{
  "arch": "uvit",
  "model": "class-conditioned image diffusion model",
  "dataset": "analogue clock faces",
  "train_examples": 195000,
  "image_size": 32,
  "horizontal_flip": false,
  "conditioning": "class",
  "objective": "v",
  "cond_dim": 192,
  "targets": ["hour"],
  "num_classes": 12,
  "cond_dropout": 0.1,
  "norm": "layernorm",
  "norm_position": "pre",
  "activation": "gelu",
  "mlp_ratio": 3,
  "head_dim": 16,
  "fused_qkv": false,
  "qk_norm": false,
  "parallel_block": false,
  "dropout": 0.1,
  "inner_norm": false,
  "patch_size": [4, 4],
  "layers": 8,
  "width": 192,
  "positions": "learned",
  "init": "kaiming_normal",
  "residual_init": "scaled_by_depth",
  "optimizer": "soap",
  "beta2": 0.99,
  "lr": 0.0033,
  "beta1": 0.95,
  "shampoo_beta": 0.99,
  "eps": 1e-08,
  "precondition_frequency": 20,
  "max_precond_dim": 1024,
  "one_sided": false,
  "adamw_lr_other_params": 0.00071,
  "grad_clip": 1.0,
  "steps": 21200,
  "batch_size": 128,
  "epochs": 13.9,
  "lr_schedule": "wsd",
  "decay_fraction": 0.2,
  "final_lr_fraction": 0.01,
  "warmup_steps": 4240,
  "weight_decay": 0.03,
  "adamw_weight_decay_other_params": 0.01
}
Rows from block 3 of a small class-conditioned image diffusion model, named by matrix and row number. Rows with one number belong to one neuron. Each number is 200 + 40 x the weight over its row's rms, rounded and kept within 0 to 999. All counts start at 0.
After each neuron's rows are labels from the 100 images, of 14976 (inputs lightly noised), where the neuron reaches its highest value: "colour at peak" is the nearest of a few named colours to the mean colour under the peak. Only what is clearly more common there than usual is listed. The data: analogue clock faces. In brackets: how many of the 100, against the usual share in percent.
# fc1: MLP up (model.blocks.3.mlp.fc1.weight, 576x192), inputs 64-127
# fc2: MLP down (model.blocks.3.mlp.fc2.weight, 192x576, transposed), outputs 64-127

fc1.339,223,160,219,177,207,209,241,272,240,201,202,173,271,188,203,165,204,216,146,191,209,170,190,255,229,223,235,188,267,256,192,190,178,181,209,193,163,230,243,92,194,248,219,181,161,249,166,198,242,191,184,244,212,187,232,200,238,253,156,238,133,203,183,150
fc2.339,213,187,208,244,300,155,312,221,243,196,206,199,223,228,209,176,193,268,149,174,181,189,204,223,185,316,243,226,228,188,152,168,166,180,222,173,180,181,174,115,184,231,213,188,148,310,189,152,199,249,160,199,185,176,209,141,193,255,138,222,225,229,198,155
colour at peak: white (99 vs 9)

fc1.195,197,233,215,153,201,138,169,157,209,174,152,231,139,213,165,165,119,166,244,232,137,222,159,181,101,222,223,214,222,214,274,206,207,209,240,205,227,239,194,231,196,140,172,209,207,260,221,202,260,188,250,225,200,139,206,227,224,254,229,226,209,215,187,173
fc2.195,229,144,115,229,193,256,178,211,220,156,258,168,256,205,197,244,235,322,152,202,215,219,194,204,298,168,223,240,192,217,186,152,243,202,156,202,251,242,217,201,217,225,214,157,216,118,233,178,200,168,138,181,224,231,158,172,107,178,139,164,160,192,199,199
colour at peak: grey (60 vs 33.7)

fc1.550,233,187,180,173,138,210,188,168,192,204,190,169,149,185,194,148,147,196,191,211,156,149,143,233,236,215,262,251,285,185,196,228,189,232,140,229,207,203,286,208,224,221,207,258,135,195,203,267,188,278,169,203,183,152,241,239,268,247,192,152,267,232,167,186
fc2.550,158,274,133,132,169,193,121,175,203,155,167,164,200,175,192,187,222,230,149,259,183,210,168,235,188,255,243,196,317,202,238,217,256,297,234,195,170,228,207,229,197,222,196,166,171,274,223,238,226,267,221,195,174,156,209,205,292,189,228,195,198,264,183,222
colour at peak: white (100 vs 9)

fc1.107,206,201,193,171,173,157,194,245,180,189,163,220,130,232,199,145,209,184,293,134,177,162,246,218,243,210,112,148,161,151,156,236,186,186,221,133,212,207,198,168,213,242,183,135,260,207,153,177,191,161,183,238,160,184,135,201,241,236,173,234,196,216,264,233
fc2.107,157,165,180,261,188,279,176,226,236,209,212,182,260,183,138,149,156,223,113,225,210,225,254,215,143,147,163,192,165,195,189,211,203,219,115,237,195,170,148,193,208,178,194,170,198,146,212,253,232,253,229,213,188,186,180,178,192,160,251,194,168,164,199,210
colour at peak: black (69 vs 9.9)

fc1.539,186,143,196,171,139,157,158,261,224,195,185,170,120,243,183,169,216,184,191,153,219,142,196,230,220,206,194,146,144,193,172,244,98,252,160,189,143,212,101,175,226,211,237,186,200,251,212,178,128,199,223,175,215,237,200,183,226,229,189,178,231,172,201,202
fc2.539,150,158,235,201,197,181,190,189,192,217,220,208,248,167,249,197,246,235,154,264,186,241,247,182,228,227,221,251,181,164,244,149,267,116,195,158,259,119,199,191,214,201,178,228,237,143,165,168,283,166,160,130,199,162,165,157,120,132,272,249,195,237,150,194
colour at peak: black (36 vs 9.9)

fc1.37,141,218,153,174,141,169,295,171,261,203,275,180,214,216,194,211,205,232,163,230,220,171,206,247,198,228,141,195,204,144,122,192,249,181,195,234,231,131,267,211,179,204,207,210,225,197,155,212,177,275,258,240,282,214,172,241,188,147,176,154,239,177,184,168
fc2.37,145,184,212,96,198,130,296,95,248,198,327,198,167,187,240,165,219,242,178,245,191,157,184,207,158,239,169,208,154,181,136,236,205,177,252,232,214,122,251,155,178,208,217,178,228,167,201,213,171,167,184,273,257,217,180,203,186,169,241,225,304,193,175,149
colour at peak: pink (65 vs 20.9)

fc1.91,222,194,143,127,167,274,101,177,235,228,214,243,208,160,216,243,174,294,226,162,239,241,206,172,206,175,210,282,193,203,236,254,194,216,202,227,183,167,127,198,192,200,181,178,181,203,220,253,151,192,131,173,205,192,180,199,210,219,237,214,227,170,151,217
fc2.91,210,155,203,211,237,115,219,121,199,212,196,207,167,219,291,189,95,201,229,230,203,148,152,170,107,233,211,167,253,177,221,193,239,149,164,229,226,232,219,248,202,217,211,206,177,262,201,120,218,165,231,255,192,228,241,223,165,181,240,211,235,210,240,247
colour at peak: brown (44 vs 20.7)

fc1.403,257,230,275,221,209,196,195,142,202,279,228,223,194,233,199,189,180,206,194,136,253,213,247,121,202,152,149,125,178,204,190,253,268,176,118,210,214,153,198,239,185,247,230,121,145,216,217,205,245,195,316,179,209,224,193,155,170,211,237,135,136,184,186,153
fc2.403,136,186,266,199,236,183,137,181,256,132,166,238,102,149,260,188,173,150,169,173,172,239,137,216,142,173,150,245,243,219,195,206,173,227,187,70,213,193,202,171,264,219,165,217,213,191,168,229,264,117,200,186,251,205,216,192,246,240,141,290,179,227,164,287
colour at peak: pink (67 vs 20.9)

fc1.288,197,238,204,156,172,154,220,222,158,216,111,201,176,176,159,165,197,206,121,179,281,214,174,202,223,183,174,205,202,179,232,125,227,200,219,143,209,260,215,216,169,173,179,123,186,146,196,259,236,250,257,231,150,274,192,213,247,247,226,176,279,180,134,253
fc2.288,196,179,215,219,256,124,174,237,199,197,231,227,156,180,271,232,231,185,223,195,217,216,203,175,243,242,221,213,223,114,210,225,191,240,175,200,178,240,230,252,230,158,207,298,181,204,204,186,212,260,261,200,246,186,192,244,145,109,193,273,174,299,227,202
colour at peak: black (36 vs 9.9)

fc1.404,115,206,125,144,211,150,204,197,252,215,166,235,263,198,154,171,310,156,227,238,138,205,176,256,231,228,88,149,93,267,237,206,186,183,169,142,224,153,191,199,262,275,221,142,259,190,173,168,197,203,251,206,198,150,224,202,160,248,158,184,152,172,223,193
fc2.404,231,175,205,182,216,138,171,206,150,246,154,215,245,181,215,205,244,255,135,155,254,259,216,198,192,247,310,177,222,173,201,191,247,217,237,168,194,210,166,238,220,130,145,155,228,224,173,264,161,244,218,172,206,146,247,157,184,147,199,205,184,220,173,257
colour at peak: brown (62 vs 20.7); black (36 vs 9.9)

fc1.29,231,273,120,172,241,200,203,173,184,133,213,138,231,234,216,218,212,173,110,188,270,186,201,207,220,206,176,170,148,238,189,237,191,231,124,184,240,184,211,142,259,228,192,179,249,220,209,104,234,192,194,221,238,203,209,225,188,209,234,188,215,300,139,203
fc2.29,199,253,228,199,229,137,239,186,169,166,212,204,142,209,239,145,196,232,293,189,156,189,185,141,239,230,167,237,270,160,147,232,187,219,225,228,139,219,219,235,186,207,240,264,160,148,164,207,237,247,163,231,244,188,168,183,203,248,218,276,114,255,239,258
colour at peak: white (28 vs 9)

fc1.53,203,197,192,182,279,162,193,193,232,181,236,238,218,198,145,172,200,204,215,259,186,236,152,192,161,189,245,173,246,150,228,197,195,207,209,134,281,262,213,224,198,202,196,172,143,138,121,197,223,246,197,171,196,153,169,207,211,258,209,185,237,221,173,194
fc2.53,236,237,169,272,158,184,194,163,206,180,151,203,235,197,139,147,127,70,238,211,227,212,179,258,184,247,112,243,216,179,268,187,152,185,197,207,137,217,208,143,190,134,200,233,182,220,167,163,211,229,232,213,193,139,265,179,185,204,187,259,240,291,208,211
colour at peak: brown (61 vs 20.7); black (35 vs 9.9)

fc1.503,158,151,209,254,188,198,205,243,211,211,267,241,235,112,208,149,165,187,288,219,156,215,226,228,199,172,266,206,206,227,136,218,144,133,275,218,246,111,114,212,179,170,151,243,167,261,162,172,155,165,233,223,164,185,188,183,177,182,254,209,251,124,189,198
fc2.503,232,147,146,182,202,185,173,209,148,184,199,233,201,183,263,194,121,229,199,205,196,185,165,213,259,304,215,143,184,153,233,187,218,243,165,102,147,244,254,192,223,173,131,213,176,216,178,194,185,214,206,172,215,149,200,222,166,260,251,207,211,279,220,257
colour at peak: pink (53 vs 20.9); white (36 vs 9)

fc1.573,206,198,181,223,255,160,175,205,126,191,159,207,260,148,136,204,172,263,243,129,113,224,224,207,206,192,232,134,205,161,143,208,225,174,173,297,151,296,160,205,198,145,212,225,244,150,207,179,222,200,211,165,182,188,214,175,268,223,198,251,216,240,212,282
fc2.573,206,188,214,162,136,248,271,178,217,186,302,216,170,245,240,207,247,206,231,250,218,167,256,190,190,213,201,262,204,221,224,201,193,178,213,172,177,118,204,197,194,164,171,215,179,245,185,225,155,194,186,303,203,263,212,238,174,187,258,203,134,188,174,104
colour at peak: black (32 vs 9.9)

fc1.158,227,216,231,177,217,206,195,120,262,193,181,155,248,210,213,161,143,295,195,190,156,203,166,231,245,191,210,220,232,176,180,128,212,169,114,172,166,182,253,176,166,161,195,168,191,212,176,174,269,182,202,174,163,156,198,243,217,221,223,145,180,240,173,160
fc2.158,205,221,136,294,123,218,118,175,214,235,141,251,153,218,200,207,174,224,262,232,221,217,175,159,268,145,233,134,189,212,220,253,192,224,203,153,149,161,199,236,245,173,97,157,192,131,173,182,172,198,221,234,162,127,212,255,258,184,105,157,199,244,221,302
colour at peak: white (50 vs 9)

fc1.84,256,258,171,187,209,219,163,170,196,225,130,218,189,179,240,111,179,226,222,262,203,200,176,217,139,207,230,210,143,234,212,201,272,170,127,226,226,169,179,141,237,244,136,232,150,166,230,164,176,222,233,202,203,226,188,179,233,186,218,227,192,161,132,156
fc2.84,189,192,213,212,253,253,234,208,208,255,143,258,182,177,191,281,234,217,220,186,291,210,238,222,230,112,206,207,244,217,177,202,188,201,152,212,194,207,182,158,224,117,211,226,154,155,184,211,290,223,206,194,193,155,242,193,206,147,217,239,168,212,239,320
colour at peak: pink (72 vs 20.9)

fc1.479,117,190,219,259,187,202,226,177,189,172,144,161,200,210,230,190,235,228,193,282,246,214,176,179,197,281,176,227,222,227,266,174,222,179,184,150,165,221,176,156,285,157,180,217,97,279,180,182,232,187,209,156,189,203,161,161,209,299,238,249,136,232,200,177
fc2.479,267,200,244,159,249,188,138,153,271,182,245,217,146,116,247,201,235,204,260,157,182,183,153,258,195,122,184,212,179,158,182,209,194,266,220,278,229,110,176,202,206,231,190,196,219,241,191,185,270,214,171,209,213,238,240,265,206,147,180,196,190,224,194,209
colour at peak: green (26 vs 2.5)

fc1.335,96,220,157,232,174,197,176,177,211,229,244,283,165,150,188,178,217,164,296,212,171,273,111,171,200,166,191,233,156,140,233,300,180,162,237,261,165,178,154,222,230,175,150,160,237,262,157,149,187,191,157,166,170,176,148,190,236,190,164,194,161,259,145,177
fc2.335,168,209,127,178,151,179,141,156,214,204,250,302,164,150,292,227,197,209,196,170,184,234,173,212,222,244,195,205,207,197,183,240,264,204,232,170,217,156,220,213,261,201,145,183,168,270,149,150,140,197,200,189,224,237,196,189,237,222,217,259,212,268,207,209
colour at peak: pink (57 vs 20.9)

fc1.413,217,177,207,202,176,215,206,156,200,240,270,210,146,213,195,233,206,245,211,210,137,204,253,160,282,240,222,174,176,208,164,215,164,191,160,258,185,236,187,238,181,210,148,154,187,267,190,211,184,184,152,223,212,243,214,182,170,250,106,141,191,258,210,229
fc2.413,290,183,217,208,160,87,155,116,120,164,189,174,203,170,198,149,201,105,175,165,192,126,257,165,242,204,129,234,152,103,165,177,157,176,160,165,205,228,159,198,156,195,220,247,113,262,181,252,222,165,271,197,186,172,240,240,235,214,207,159,175,204,116,196
colour at peak: pink (58 vs 20.9)

fc1.261,209,162,151,128,192,174,274,231,192,188,153,187,171,223,153,106,180,178,229,195,244,249,205,266,211,197,214,212,197,190,226,243,233,239,219,246,296,221,183,222,239,221,237,251,249,203,233,220,183,155,152,275,189,202,225,219,234,231,167,227,198,251,228,206
fc2.261,247,178,140,108,207,226,175,138,190,257,127,253,219,249,264,152,185,180,194,147,158,188,171,256,199,206,193,164,234,214,135,302,246,188,233,236,232,286,180,184,95,128,248,238,185,190,222,277,186,106,182,196,187,222,234,172,241,213,150,190,195,196,156,202
colour at peak: brown (63 vs 20.7)

fc1.369,201,207,205,186,240,183,110,117,115,218,184,181,197,163,229,177,177,222,180,136,268,223,177,176,202,181,211,131,165,258,187,156,204,242,187,174,279,177,196,199,212,291,240,128,160,203,165,278,272,206,245,148,183,182,172,103,164,185,271,212,85,212,179,130
fc2.369,227,150,200,203,160,200,252,229,221,173,229,274,134,211,294,286,219,231,218,205,173,193,99,267,191,210,243,241,247,185,226,186,183,274,231,113,162,224,213,201,225,181,151,240,153,233,133,175,193,235,224,212,179,101,210,187,217,172,243,244,163,166,256,253
colour at peak: black (49 vs 9.9)

fc1.41,181,207,245,168,227,204,203,145,174,191,231,233,218,222,210,129,221,182,165,147,192,154,135,169,161,143,221,287,195,200,169,135,290,107,126,230,238,177,133,178,166,214,180,213,192,185,182,213,222,195,234,141,209,186,202,209,149,191,175,131,196,167,238,220
fc2.41,139,223,157,187,169,215,227,220,186,182,237,204,172,161,165,291,225,136,161,175,229,234,196,220,186,224,262,154,205,237,184,201,172,228,203,229,141,153,149,230,193,231,137,218,236,209,232,236,203,173,238,258,126,144,187,237,146,244,214,117,315,200,171,164
colour at peak: brown (48 vs 20.7)

fc1.112,295,194,84,217,224,210,218,127,203,204,177,178,240,213,249,192,206,220,163,242,236,145,240,143,187,172,194,196,221,224,197,165,231,238,263,196,196,233,268,210,227,197,147,276,235,240,214,215,176,213,157,174,225,222,148,198,202,184,199,213,174,206,160,200
fc2.112,115,181,257,184,187,220,187,230,221,184,232,209,167,177,146,180,157,149,227,141,166,222,177,165,247,277,221,235,196,127,196,176,255,205,148,212,161,218,146,229,171,181,251,206,166,98,201,193,143,254,226,239,166,200,258,187,238,237,179,155,231,247,236,196
colour at peak: black (49 vs 9.9)

fc1.313,254,237,127,168,153,227,191,173,183,227,234,204,222,190,280,220,199,176,97,265,215,227,262,112,214,213,230,147,193,239,203,179,244,152,152,170,179,132,235,144,208,136,148,178,258,201,177,195,205,175,171,214,168,216,196,182,234,206,142,191,161,275,156,228
fc2.313,174,210,224,194,174,200,219,145,189,203,165,209,163,207,146,165,203,205,188,190,317,244,258,221,160,129,187,232,204,193,238,225,185,123,130,197,166,172,183,181,245,272,204,224,246,136,214,143,158,237,125,211,225,220,212,155,184,246,198,239,289,234,183,235
colour at peak: black (29 vs 9.9)

fc1.294,175,140,215,181,196,210,197,167,269,217,139,194,209,110,146,265,225,223,211,133,123,179,260,224,276,169,208,148,189,197,228,229,227,216,144,183,159,201,140,199,150,155,227,93,191,211,147,143,233,167,219,151,150,190,198,169,166,187,125,271,233,106,225,170
fc2.294,213,198,260,163,193,182,198,216,187,210,267,198,240,168,208,191,129,179,212,221,221,205,181,151,227,135,252,270,127,181,206,158,238,178,198,207,245,262,214,247,201,193,229,192,229,211,217,214,180,229,171,213,165,170,219,103,204,142,220,132,194,236,111,182
colour at peak: black (90 vs 9.9)

fc1.424,216,187,241,172,207,173,256,199,153,217,195,207,211,215,153,221,238,210,174,199,205,140,121,137,194,264,207,112,169,160,225,96,209,198,219,218,233,245,215,234,180,159,265,143,233,200,101,141,181,156,172,175,143,268,242,276,139,230,175,209,200,190,203,197
fc2.424,222,205,228,170,228,153,233,238,198,231,214,212,237,203,216,156,246,214,188,169,202,204,161,177,193,132,197,173,173,39,197,182,170,178,247,173,232,217,171,289,243,226,204,212,183,235,171,205,198,169,165,200,298,247,187,205,166,108,178,129,162,201,205,209
colour at peak: grey (77 vs 33.7)

fc1.62,257,225,164,256,150,215,257,180,141,157,229,161,200,235,173,211,205,204,243,212,177,249,230,173,152,193,187,216,203,228,254,198,204,227,209,222,240,180,241,183,378,153,193,163,184,188,277,226,228,198,157,237,250,192,225,150,249,178,190,163,143,219,214,160
fc2.62,291,189,182,239,141,207,237,180,197,216,266,173,227,241,169,275,236,195,273,171,154,306,222,220,221,140,215,174,160,235,157,168,214,213,173,218,261,212,168,207,272,176,168,267,170,206,225,226,241,254,175,222,140,219,166,140,193,189,273,169,231,225,249,335
colour at peak: white (95 vs 9)

fc1.100,168,197,182,164,161,213,179,181,232,205,165,208,246,123,217,228,209,204,154,179,188,212,177,196,157,183,189,209,242,167,140,171,245,132,206,244,227,211,260,194,202,217,207,186,201,241,195,200,121,235,186,227,185,198,191,232,254,147,289,218,203,273,128,214
fc2.100,162,182,234,263,288,245,161,221,179,195,177,192,174,267,222,212,238,175,237,263,218,195,196,185,289,168,211,188,160,220,260,216,168,288,245,197,171,204,169,210,148,209,178,173,205,179,190,187,213,204,188,167,199,207,200,219,212,252,133,188,207,173,195,205
colour at peak: pink (55 vs 20.9); white (31 vs 9)

fc1.347,280,218,211,181,184,239,222,205,177,232,151,272,180,196,195,77,169,226,140,257,170,201,153,187,173,194,197,257,206,248,210,173,269,177,221,201,213,176,173,229,193,280,173,207,226,151,219,134,209,194,262,168,218,245,195,167,200,190,193,295,210,177,141,160
fc2.347,197,207,186,157,177,211,254,200,153,233,230,246,227,215,178,252,222,213,221,146,238,187,213,202,168,174,218,171,231,206,168,195,175,194,152,149,255,152,188,208,201,110,122,212,232,136,250,199,234,263,164,206,206,178,249,222,199,126,232,270,221,190,240,259
colour at peak: pink (66 vs 20.9)

fc1.14,246,101,210,204,228,165,189,223,231,187,274,131,191,208,246,201,142,194,167,208,170,229,261,183,218,174,220,153,256,178,206,211,217,210,123,242,210,213,263,174,225,196,98,145,290,135,249,194,184,206,165,191,98,279,207,203,186,158,214,143,151,194,183,164
fc2.14,212,200,232,163,171,234,168,160,242,241,150,285,155,219,177,185,291,185,235,237,206,124,140,176,173,196,212,229,178,185,173,200,218,280,263,157,174,96,187,208,177,191,247,233,159,218,177,205,219,170,193,205,255,228,147,249,203,153,128,194,165,248,195,255
colour at peak: purple (32 vs 1.3)

fc1.166,170,203,181,194,181,213,223,218,210,227,160,173,159,133,132,156,113,135,185,177,225,194,246,181,154,216,194,222,133,205,288,206,241,128,201,151,199,254,278,151,215,236,138,190,142,204,179,170,238,151,269,151,215,171,237,229,251,204,202,129,238,254,196,232
fc2.166,242,158,178,164,143,235,190,169,134,218,223,235,176,159,171,197,242,144,224,268,214,197,158,275,203,145,165,181,224,204,170,250,157,222,207,248,231,144,117,204,222,165,240,171,231,210,202,238,179,200,196,304,195,230,169,184,247,237,261,197,191,164,239,134
colour at peak: pink (46 vs 20.9)

fc1.516,176,210,154,215,131,261,236,125,230,242,198,128,194,253,170,265,214,116,221,274,237,212,198,224,200,275,200,179,210,234,236,184,210,199,131,239,239,215,231,216,185,225,164,188,214,108,169,211,309,294,234,194,158,158,196,138,184,198,244,186,172,172,236,141
fc2.516,140,203,253,181,198,115,224,239,169,191,241,233,190,158,180,164,172,246,237,240,208,298,231,212,230,185,158,198,161,221,197,160,158,182,257,149,138,156,213,214,199,229,264,139,189,258,108,164,211,188,134,178,128,246,223,225,165,250,205,208,243,218,131,262
colour at peak: black (82 vs 9.9)

fc1.350,224,175,163,249,110,151,215,228,111,193,273,149,249,245,243,306,196,228,155,166,230,112,261,216,257,190,144,211,220,184,189,155,199,181,212,169,112,109,248,269,233,187,229,199,234,184,235,159,163,179,167,221,192,242,224,231,158,175,240,195,145,162,197,245
fc2.350,278,202,203,173,155,235,230,196,254,173,174,191,179,191,217,301,254,245,217,148,216,133,155,201,205,268,203,230,260,271,214,156,151,160,142,128,173,180,213,243,196,265,159,259,166,133,186,190,265,215,175,217,238,204,153,203,164,181,146,221,197,194,207,299
colour at peak: black (66 vs 9.9)

fc1.103,197,168,235,221,208,250,239,224,228,179,204,195,186,249,196,185,193,249,226,209,158,149,203,199,141,156,210,190,251,202,261,157,206,141,222,234,200,210,184,200,168,231,173,267,216,208,203,210,229,157,273,266,195,181,169,197,166,206,243,178,151,146,248,179
fc2.103,216,137,244,224,167,284,167,131,248,143,215,244,182,181,250,203,201,224,179,250,212,242,201,194,200,190,221,265,215,206,203,190,157,171,219,111,215,225,234,224,252,204,142,160,245,263,217,184,148,218,163,223,195,139,216,149,131,220,222,160,140,264,228,139
colour at peak: white (25 vs 9)

fc1.59,181,148,144,170,234,179,198,230,223,144,179,225,235,179,260,234,146,199,160,254,215,237,223,281,207,210,217,230,194,216,149,133,163,77,228,191,209,211,150,158,167,139,134,201,239,226,255,202,187,194,247,210,164,237,230,210,234,259,148,184,214,181,206,199
fc2.59,190,149,277,229,181,205,205,187,277,139,176,267,109,172,252,173,182,171,234,206,212,180,126,218,171,199,171,223,210,236,210,264,187,285,185,108,130,276,189,160,205,190,170,233,175,195,212,194,116,203,224,227,257,207,181,177,283,228,141,232,245,186,186,302
colour at peak: pink (65 vs 20.9); white (28 vs 9)